{"arch": "nf_resnet", "rotation_deg": 5, "loss": "cross_entropy", "max_grad_norm": 3.0, "batch_size": 256, "epochs": 11.8, "decay_fraction": 0.2, "final_lr_fraction": 0, "weight_decay": 0.2, "adamw_weight_decay_other_params": 0}
Rows from block 3 of a small image classifier, named by matrix and row number. Rows with one number belong to one channel. Each number is 128 + 32 x the weight over its row's rms, rounded and kept within 0 to 255. All counts start at 0. Numbers have three digits each.
After each channel's rows are labels from the 100 images, of 14848, where the channel reaches its highest value: "top examples" is what is common among them. Only what is clearly more common there than usual is listed. The data: numbers of one to four digits printed on busy colour backdrops.
# convs0: first 3x3 conv, stride 2 (model.blocks.3.convs.0.weight, 128x80x3x3, standardized in use, each kernel summed), inputs 0-79
# convs1: second 3x3 conv (model.blocks.3.convs.1.weight, 128x128x3x3, standardized in use, transposed, each kernel summed), outputs 0-63

convs0.107:150172128102151099133145117126077136089146099191147188108101102189135126142156137084138125076164125133141099124164057169159100139170071154088143137152133136110155134073096100094108129059132070144167179098154153124187114126084139079165135123
convs1.107:222155127120067082094134145152134128108112089102145095118058108117147137189125105114119117230078078108124106081116137127124124144163097145147117144147151114070083150150094111178085126131131192
top examples: on a plate

convs0.116:142137094080056076167076098093125140129124142138153121144060166138125195071170120093111142103162131162173126109147125167102129135117166164150101120181135133124082122139119042171139133099164132104115158139181085129170075166093130153108141166
convs1.116:134130135104162135097123141156125102176137180074131151087123122123122086144154110121135114072130107134120132082163093214127134110134101119146166074132125131166111163128075093116130164211076136
top examples: the digit 9; length: four; first digit: 9; last digit: 9

convs0.41:100145102149118127117140086159174147171094136116100079143208153132108084170199164155107151143074126116139131187075141100108118135117109146112106162103118118098137100102142196119106142080114117102100110120079159159087133089207132162089187102
convs1.41:159078107130108135102135099132158187158128025156140159131131126123139140068113109163153085129166149126102131206105093103149127186132192145126120101145156114102191071121138130032120081128157106
top examples: on a plate

convs0.26:147146097105112165111103156142156150151091119118142090114127148113105169132177143147144157184096127101111082113105095135092134076154110164138110122144103054082128113072123157128127156070163119143118170149053114180150154082128151207106219108
convs1.26:110126156122076132158156113146179117158155109134106107170129116065132187117145122161105089124140199149136171158091060086153084165101188157141135137111095149168124081123094067066140136120147118
top examples: on a plate

convs0.101:068145079165156151108136136168124108149178147213091120120088101097161137182092146151126122129123130094117131108100129134150121121083151111164139201186125111137075138131137100165126130148119190137123166135005072120113108097128134156118130154
convs1.101:095046155178114141172061137116048103117134132132128162155207110081138063120137150158110156104121128129124112156163150117106129123143119149155100093115104106134079125131108151136089255203126127
top examples: the digit 7; black ink

convs0.64:146118123133096094126162105088163102087140158191096133123045163148130104212113109156115093110093068156113166081161100111077120116104147101201142122077107111149127134105109140165146120164135189132128118100166119138138158185193112104135159101
convs1.64:107171088185137176137115123098126177142127127117130176223127205144177118081139192172134104152154089139129130141170155080118146078130155062126078070160102093081120121145033100155090125107166115
top examples: the digit 5; length: three; the digit 6; first digit: 5

convs0.24:125117171146087152148137146140108106149156099067135090136119099127136103120081088122085104158181116096102132151143163163079077125106172129114224134096159159135116146126108121181119143158158092094211115094120101146097132096150178104124205080
convs1.24:132152118204138115100185142113128139165117185136141114151128127136148111137115136192149129143103177159108091168162156119197112159161133092125083117089137165075205171133097199102171127139117107
top examples: the digit 8; length: three; the digit 9; yellow ink

convs0.104:118134099115109173100131126199133057093125139111150076148078179128128181134140162172167107076135090159132179132145182104106168108101111171139170129105101100156094118139135142103129146159150135168069138161107083085109167203094093124122178119
convs1.104:149152111127130147103128155129108074134082109093172156129147134131149117126191194127154123142137105148123118116203149144194075119128042092084102092134112103104139106130156066187093118112122153
top examples: yellow ink

convs0.51:137144128102118113124096065116141149125180080123084148020128148117153177166184162136109148126097133129114147127132108138119122121128134121190115240127104145124147086214155120128106151130167119116119115131132110083106151141103116103129052173
convs1.51:120093149139101099128114146137121121138147109116133108053134212108108065140116136103090126202125106109186145117117080180135134095136136115148135104131117159204138128088120119140129106135084136
top examples: white ink

convs0.86:120187154070163133088073142163124099108124166084114082084194095103128184091089144140182122126104130102091153075143147136148113091142157164106106132145147162160109142142172149120140162176143128167143103205099139078134145148193073103118108126
convs1.86:136170112127124068153169100126063158147107106115145099069128103158150173143126088080127147155180154142118184134127109147115098143126107129079087169129168129158098133164136120148143179135160121
top examples: length: three; white ink

convs0.27:090119100092136155116088124146104175153109170132124105042113102139117110094035130100138110138118130124098149097156189154140181117112151159107103088100118139143099095138174143128131170146122223156099115157132109132213154148116158081135180136
convs1.27:134119127135150124200074165162140159093109139128109119187157144164126124127119117151132108151139156077105129135102135051129183145162174156163166147152154107113132171220117172103111107127151077
top examples: the digit 9; length: four; red ink

convs0.13:127116075195092175163081138103101153172127117106126110114102187162165088153156135139065184187116069079135127166119116115093116118078139108119173162129063103157133145212160129126130112083116148121113123131153116120202148094129098122127144115
convs1.13:098110120137117161112154131083190150152121105127080131150139147073116049173149181105151151129131073073180082149107066092102181099107115113146096092112128120144146132174138115158090054141122139
top examples: bold; length: four; white ink

convs0.12:102153163120074158121146123098124117099153128144172120148091136186177120113050145125083104129127157145160175130125053174170123162109137077153160133161131090160177089133103113163115088107139133128132107138161119097120147139139181077050057171
convs1.12:093147125086122132115125093141165096107114220122149111128123141110176122110097107102124099151078105139108048115163135111185179115185102103136127160123098146143163152113093118120098229144108146
top examples: the digit 8; the digit 9; last digit: 8; first digit: 8

convs0.25:133082202125144134108166144093132082199140079078122092103087155102159177124090163152092109160103113119176109178140167132057126158137095120155127158161134096144118116154111089199148131088174095099089133175143166148121107099156113108171103144
convs1.25:143081072111177146104156104160101123134119128127166088137077137152132105123093123145193212134108154146127120094141161098086137131113092138092147138121092100055174170154206116143193109140164117
top examples: length: three; yellow ink

convs0.39:099159109051188142177098180150191082108109137126115139069132097117176165165123160108096117127120075084133122117118103115149094126124101106105095084174111090144099146149208175121146097138104130126179170157117163135116129144197114101123168091
convs1.39:058099128139127134121104153129114134157093158072084187123113091150135160062122119089160084140099073160126143186098111098133181122150114130144101141144159173201111106101124088123116132178086056
top examples: bold; the digit 3

convs0.114:099136093135096153122152118133111119139160075128137183159069131203144190130072117094116124120118154113137152244083103137138097133181153133096102189090103101132126126099118152115091120189132093127125107097177117158165147137057131104133139122
convs1.114:059113127097189085087159125117118128144093141120136138161087121171074112129060135174153149087099105123153085133152179136086105126101135116151136084151072152046116113127095116127132125170084103
top examples: black ink; white ink

convs0.120:130137150079137144095090135077050154133147136116137172080121120161145190161076119060109135155097157187179157114144177158100104112146133104119103150179160155111078162058117121131143117221124136157115162133093117078149142121108100125126118135
convs1.120:126119130106169159116135204118103144115166201120151141176154085097166114059128117182165108143108136155045122166156122077150135158114123182163128135123181151146138157155172166162169164117146138
top examples: length: four; the digit 9; yellow ink

convs0.31:157130148117133206098057121111107135080127143131189237138106129155081132070123124132125101167078140089127143127109101170118121158092182092096108147142174122124087145142134139104109153166110140157071198144152124108156098128096140148129090167
convs1.31:154166154113119102096144148181171158116129197144182136164075119255108094133117125137125124134090146081149113128104056107081139116141091116117117096113116147105155179138130151109155101051143168
top examples: red ink; bold

convs0.36:140121136153108118153166146181150146130130106167145114140116140078141115086176160087105107107070129119079128058077099110077134085106121126173091135133143147085155142128121204122098134153162167086130170134070122080089178101118182159109201137
convs1.36:171120130114117103125109103148133138132062121142055166115110106116070111086114151162196083101193143146105144181180141108145123147105151153126065134116137112169103045152151145101083102107112167
top examples: bold; yellow ink; ink: red

convs0.49:155103093141108184148139146159131143126167168104064096093078177104160139108121150093187125150148123122155126093149200191100164062105083102129152088095159133123133125142151134150161148175127140100082126082131082146087124191096082096120151168
convs1.49:145131130177126116121100154125122118122135114111139123081092132076103135150102131180157108099140174131120124188125200094120064107125172194133087113105110127108134055137086116070133070047123021
top examples: last digit: 8

convs0.9:100097128164154146119094126118113118159062173190105091134146169099177185139129134112067037108126079108086126192156177136123111158106128108167121106170129126089147100119180100154136132125141124128106128149147082135165189157145117061135173136
convs1.9:110104120103148190112153134108124093139149061209098174173162085084121106118127111101110155058140109108113151174081162133145107136143140168123137102135183140137157168060183129145171036108146104
top examples: bold; length: four; red ink; the digit 0

convs0.95:157186103068132085116122182068142164139115132154174115131082129157122146111090134078084197124092142095176135072109153116170063058095102167098090125113177148173131119108140092148146138103144150170149136131086116114103111169142108166146113166
convs1.95:114152114155163138127134165147117127160161146160142109111169133000165091150110136127090140134106109119162126085110116156103116173147095185176149088144117138105108163076090105135154110204075175
top examples: black ink; white ink

convs0.100:114133191110117128131144117155143150136143097130166109085099142132123122062103132100109122085158137070097083132137134129120146167104114136156158190147199167113135123118155050162153122085132108167131146142115179110134110119093126000172146158
convs1.100:138162138165159130098115117091161162108161149088155152102148092137133142129122158053149087106102162174121163127161141170183029145166127092136101133123132222080147142141121155118187144098152140
top examples: the digit 8; last digit: 8; first digit: 8; yellow ink

convs0.46:122099125094104162089064101129150112102153152159122089121178147129141091115144129148125108151124153151123128103151112101115172150114154108120153132174119124145099109114157170137076128114127154146098246154000139117159078115145124160091168120
convs1.46:138173169141000090117116151146093148148114100137127084115043170049113165107132137110140129168125132105139111123119155111135107126141130139068150140164143117115164131121166104128145245153123143
top examples: teal ink; white ink

convs0.119:112104095100151136116123167127129122096081196091114138115062105141135130082092086123118112108062158121167163090087173147134112138115171132140115181156158166160109123150140165168195129165104225106099130113093137119183152136108100080140174154
convs1.119:146122140051127097123124049138111132143175142122137145111116117124140112126076120104179149131163165082142133159101126062144170100128137140084158083129134117149128151177193085131158148085111131
top examples: length: four; bold; the digit 9; the digit 0

convs0.8:122132179080057068149152145197140060137100151162125078098054159125107139142110093112092114084153110149072146104159126102091120151071128147148165113074126155138144126159146124155118132189156168101156153131150118119116208149135164099137139137
convs1.8:129112075200145166177115151135174072132126112122138151121105127102137128072141153159133160135149125141147138184209136156189099092121155134111141079171139139133115132139055099144133105120125149
top examples: the digit 5; yellow ink

convs0.127:116067191119091134105131102092172127177143106155135145080057112167164122162090122125082096160131103206103126062178123123131119076157124165166164153092116143121118096087125112146126145105120174086172142149111161185158150099153100119100170103
convs1.127:128169097148131151102089097112124133179080184110170104125095150129106161084080197087145103136110104169127101055155206159149100126131081048087135130188121083106163141147140146166126160152151131
top examples: the digit 6; length: four; the digit 5; yellow ink

convs0.72:072109143126122098090076103142146181131144149112058119180090127165164082122171136166114147073160160096074150102137112093190153073112109119131097119149148168118131080105128135105108198134165183077154105156132126096194161147135106169128130124
convs1.72:159147130107083124132081070131105132132133178173143097154110131105136132143106162112126117152132115122150128150116157155161111148086131056100115132161101102080120149064111082170183070090162154
top examples: the digit 0; red ink; yellow ink

convs0.103:125129107098076200154093170120185150150162106154140149123064165135084178144131134116125152183136118100071148133127125114138106137093119105097146167147131114141066092131105142137140060106076170146174164156130141087107151165078044121162107166
convs1.103:070154142169160076141115130097175092112138193129107108115099146112077132136131164179148101143109122081160100101154079135140118167100126134124142103133089116146127105156114144158110051149078198
top examples: blue ink; white ink

convs0.19:148153169107163148136155113127177113052159159131163154093114106109135156113080165103112116196107073126087169085140172158089111120135119113101099148130189122152098162117136114134064110218093095070133151147108157090118069135098138132114160157
convs1.19:184148079151120134166131109122115168166151149129182147091152046129148114119140122128184110139147181122144076148129178131127084148115134175157189083092119115112108169127105135128132125033152125
top examples: length: three; the digit 9

convs0.54:131091112132133101129095104140073163133137173115130086133142146083143152124095103095121119178140158130185124116118212144133103168073104153130168096155163167081088126137087094174194078188159155154127138145145119072158119120196110098094076127
convs1.54:115107103174115187142166139098163126137154112165135136143165063123164093132105133093149134170118231156101137182174146111156074162155175153150125143147137186144115118130144160094181086106153058
top examples: the digit 8; length: three; the digit 9; yellow ink

convs0.113:099134194132129155107065191125120132148151102152149045060091077107137151137138167136126109162179085124105169090138119130064100158116145129113136090131134077171131096170122119153064165096141097128174083162136153101137144178126135151145180132
convs1.113:096179187092183133164191130118167127104107195099095092122121128217135130136143131108144115191134120100132082067097068153108158114080073117148139131114079100147167157156132119176135136135177146
top examples: white ink; length: three; pink ink

convs0.108:159065139145089108100184132104167138120124142097086141111118160100167165086090088183120127158117167085106067073152174099111121157063082133149156175134134174129150119111135067137159123128199156134177107094123182141157142097102119099170125136
convs1.108:187135070119138068182124090123130121080136096142172118151129132117137147131188113115157149102108169165143179162136126173108134178103103140121096183067158188110099135105106127149166105133134115
top examples: the digit 8; first digit: 8

convs0.29:150128083151155152071100106081157075128133138153170087135045113096111165127128170098154166139142129181189126186104134143117129160172081152149169166119114094128104103124129134125063163110141169137076136184073122084145115157141079159144137168
convs1.29:146131188115130132145116115099113082119153138115153155159067151226114102143132185172089163147123119126127124116100209101149107072127056146142129099151130092129085154123110154142164170096135162
top examples: the digit 1; white ink

convs0.55:152125122087097141122074161153035127108144144149150191126121082140140165128089111093160113087113134123149123206152159181108156109119152141148107172114137128111121139111120109152077161155134210117097126104158147122163138155053141077071184120
convs1.55:178117133153157108056130151172133112180112160160134217123121118134099115136096126142139066104113153107108096132139144147140127146126146096175093138153131128099109169140126154107105173185083111
top examples: the digit 0; red ink

convs0.123:137130079075159098126138094114126117090143144139170120190080127159136152088108137128164083131188145118129116131129041192152117185103140130182175146189176146105079161093106071181115121150092153115133126106121123140156109162124130053111131117
convs1.123:127126216122073135094105114135128116069148191109133176120097189183109058156135106157087088143123103095186155124142127179135140082132108120173118130108148127104100117120125123090098231119115151
top examples: white ink; bold; length: one

convs0.56:135140132109108126079081183187138075098121170126108082158092121081195133115106092115123117146138078182160143126156183131100136102074103147168151070124149199123142134150125108141154192194137172152137116130079118102124164161145084095114105120
convs1.56:156166134163156100141114079101059146136155120159151180174140093129199153113141130150102138112141170153156112115204178101128065141120112147130111122133191146094153161138117159161131144108113135
top examples: the digit 9; red ink; last digit: 8

convs0.83:129124137125189158113137160036089134118080110166098079148088128122132081142119109102104147183132172118131130165158145115153156077128056165104142143118157087120138161128112164198174178058145165123148093137136111124149125059141103154111086131
convs1.83:114131113119166140103068132113180098100168150141099123185140130093124094113122122122174171127155117121129123112107167104101101127117108125102162102121120092146169129048159137130112019078140133
top examples: blue ink; red ink

convs0.92:121107155155157125172225153131127103140141077143185136150085152103103123070132146134097110164151099079115133115133088141120121111083100107199128129189105107127135153145087146090126091151119135149196153145155100074042183094119149160123108123
convs1.92:151166109112139085176116175135163051121132112091122145088140114186107120111112109132149153132136138140119134129133113167092178122099111143124124227087137156127094149100154138173139158129049159
top examples: the digit 3; red ink; yellow ink

convs0.43:141094101157066142113068103131121177152139100137101159096066134168153110145115194130137158079145107182105124163126064137156100113108171103118068138155130094153160167130152121159129214090138077129109144128156121129162127108174131076145192102
convs1.43:129175150147200107147130141155197116156151173134121134160078164246147091136125142169125111110102093114150134111105137164105102111159054117141101119111104158168157158133125125142211056046093140
top examples: bold; red ink

convs0.73:122098107136140155145130096095073105143140125083159133207131139133097143162130127131100176190110122087115152129073173167114143130162096170109119227119145075138118046192088166110114136093095146133124104188101126123149144096116089154147148147
convs1.73:110170110120132138127182150103153121130190135145113126135163179120127145133144170083163133132135138098197163121145062176113115112081161099167135131108081144116147118172072156167127178123098153
top examples: the digit 8; first digit: 8; white ink

convs0.75:219137078094087113122079163127095134116147168120122129184080132156168113104151112131117149133132131128200122127127082107140082078119123126130056120065156135169138101150133197144163168097159099147120133134105097131080153131153100181194136102
convs1.75:084049105148094115144066131131105126061165106155158089152181101069178116138123162215109132074128139090146108099102198140128138109115117109163161124133157130196099116164097110121102119182116161
top examples: blue ink

convs0.6:156183130056130116121096177183141095112098184157098061174066150122190173140107118124129142071146132053103158152161124091105154093096140133115122149138130156168076150130175083132123110154143149097136177136141145117122170156092119078132102106
convs1.6:098142133145157162198142082097145039149130106098140154110149077146198157186204120093147148163133127084110136142176113140161117118124146146084112163106121165105105157105095087153119115122110116
top examples: the digit 9; red ink

convs0.14:135074175160081180143121164101111125130107147118130114166081175147157120098118108072097075134142067131132168061186125145095131109124118143203136135101118160114130137149122084194114049139101125079161171118142083129131155089122106140124186142
convs1.14:102158146133155087122147139147149161107189116064119154151131104091122130116105121137151138182157165197115124096140094090132125091092115134108157144096106150217152110098076157114076098079127151
top examples: the digit 9; the digit 8; last digit: 8

convs0.117:119091132170098098105103145161172134103136114092096150130148210146143078131126118129127141101075108107119133042130136127070118110110079174154189138081140140170144107109097179109155186119147112138153203182159088146131137113135167133122112059
convs1.117:130113152127083134169175121125175128152115085133138070050155093122111107117156047118129047103165160139125110127128118135134121157137189131163063110122116082108162061074126085094192135106115159
top examples: on a plate

convs0.68:109144152131127143155040086087085196185117089109110108104115120134135132138106159123107122166135136194167099154134138118088130162152179109066110186102074135124112067132110120133155128122186153139126096106152146158166078119171111097138206105
convs1.68:117169092182109099109185155171102118118142142114168119090136146080098105116105137169104065119124095128173126068148152202118113144126169143098100122083137139102159101171129084109122184190167160
top examples: white ink; yellow ink

convs0.90:118096124077201087104164111063149154109136106081193161126096116113124087129136083098152112182109108099163069119103189185176129128111118138083111131147183158072125171120122111126159114137083144148174159127173166096164114119103095109126159104
convs1.90:185129096186104154175082149148151124094142057138159164155126113061132111114138132084152135144141117138162151127047103106068140177083170051122074102087149098140141124126121149096092172119125110
top examples: the digit 3; blue ink; red ink

convs0.4:185113142127129176093147206140103103066100116082188148127117106140086137117137135102135100144109104068100124123158171173170122090114124136134125124108225190153103138177161094115128111139116093181121155119130128111196109134123100063125084144
convs1.4:162139098166141125092128138172100140094174078139146077155170107094129102117107133182164155139149105133148127131107156055112094133098087102202185122115144134133069132113109146104128088112137136
top examples: yellow ink; blue ink

convs0.37:119185082099192102150096110105142096171129159144116083106105155089192121131071147123103146105129137129178147102159169159134175151163139159107119077138136124149096108137137133163108144121115158102116213119146153115088068167128072071176076164
convs1.37:122158106150122150152114154140131133119145101144137169183109146092193134100117130110120129135104096114138114087078212083095166115111112105166091096121107117143139151094148127081112020085135120
top examples: the digit 4; red ink

convs0.44:143147200096154091146140139156179143176144105146148068128095160133143115141096143114072141090144102086153151167119086083131086063093114157137086094180142109148181136099116134165136083126165115126195158181089131130083116098155123142142054114
convs1.44:106165121151107105150110149115101170172150099070123136110143146123156130141135133159131126091114094135152190188150093060102170124119160143170171143100159148192065153199104155169139086086087083
top examples: the digit 3; length: three; yellow ink

convs0.18:137176082123156129179134148111160129106128114051163142129114114090127173156085101163158158158076088098160154143098108093081089106086103146108097167122120074112101144094135168162156174098094143139138168215179178124097110142142101114155112175
convs1.18:107131194130182129166114120151149137142102226100131123141101114222150106136116172113121180155109141136161133090121231091132122128134109102125165108161105134099111094157100146113131097165166133
top examples: red ink

convs0.21:128126113120087133151099105126133115126134105082148126101071169132145130078115130120070132171158100110073118079172098132144152070105136148146109145074157151095128069090201091173099189117168160096158173120102167155151143127149162173200168126
convs1.21:154171156054129101161105114148122163159157131090150120119143138082141116161138087166195142093165160102175168150135138112090124120149138185077162093082147117147078132117147128124144144116097108
top examples: the digit 9

convs0.78:134126060163146137131098076144158104156128180123103090145187159131101094188195148164127116126065124101162113151110169136103134142124096118147138137072088137071100109123124192116105145116107164074112164113081100174108195074131105173114149141
convs1.78:156027079113101183106140105116113166148118077163101191145176104109113099146128109129115109092106116152150130127108094142131099172148195174083121079123116083116205038112118136078173117136147158
top examples: on a plate

convs0.2:135137101124137098110189126127108109075130158172083109182115097105156119168134114130153078154150166104137119098183124155133094112098139064186101100170175081057135121137132095154145134083184164114144159103145112154125116126239117132110165136
convs1.2:100104114155111151133041140045159074083132097111069107129081115158101093099129187133119112147099126117161166111142139125110124123164130135164106145138107130177108103185116092119137106106115129
top examples: red ink; yellow ink

convs0.99:122129108173095115115141149126094096098164193149152068143078170101172181131118145136146127136119104092137086084184127120113155199125101161110125133192151092172132104124114127100178088102135146177174147110132095158190083128087111132119147051
convs1.99:114109122130082164081187164138155084088169087146137096093161173148099105170141097107108108116147106123160149123144069157152141115102105152152130122107122127134133103177084152156081213097120162
top examples: red ink; first digit: 8; teal ink

convs0.30:145119115106082140137147195177205048159095127116131075049071108138155145121130137131130152100150121118180149093129130137171121113095122137166082096116113127167130126130222139143151114142074135104169087115104151089135166140155112083170138140
convs1.30:102154163121180104145140153160166125179139092160108139149043154224159154143099095165123113116123118138100080077093122123148132087145114111151170145137129142111135176137167152165113056042100108
top examples: bold; length: four; red ink; the digit 2

convs0.106:095105119141151174111085083121094168095131092124083190133147123142132130102083120143155056162126182109111118112139168156136138141135147077150120236121121108122173165132145092175170128132134122140172115140117115166133099136030142073102100109
convs1.106:134154139129144109083080154103037161085095109172131135192184095171145132118141101173141111086157167142091172124169133116083115109102146167107135186112132086197078107106183164148092150094068164
top examples: length: three; the digit 9

convs0.102:136152160150152153115080135121141120137095117114146131097046126182091190137066130105126136136077142096140122179165136091167124117119108114109029162136148080165075181168153133137131141142121166157108162166128124124086122102085123080156179179
convs1.102:086053163153070120177093173132061108113134131132114115139176136069131082128124135184115161129144147083148114101123169110079125099121164108133129118137123101169125122159123171129116214243141134
top examples: the digit 1; white ink; last digit: 1; teal ink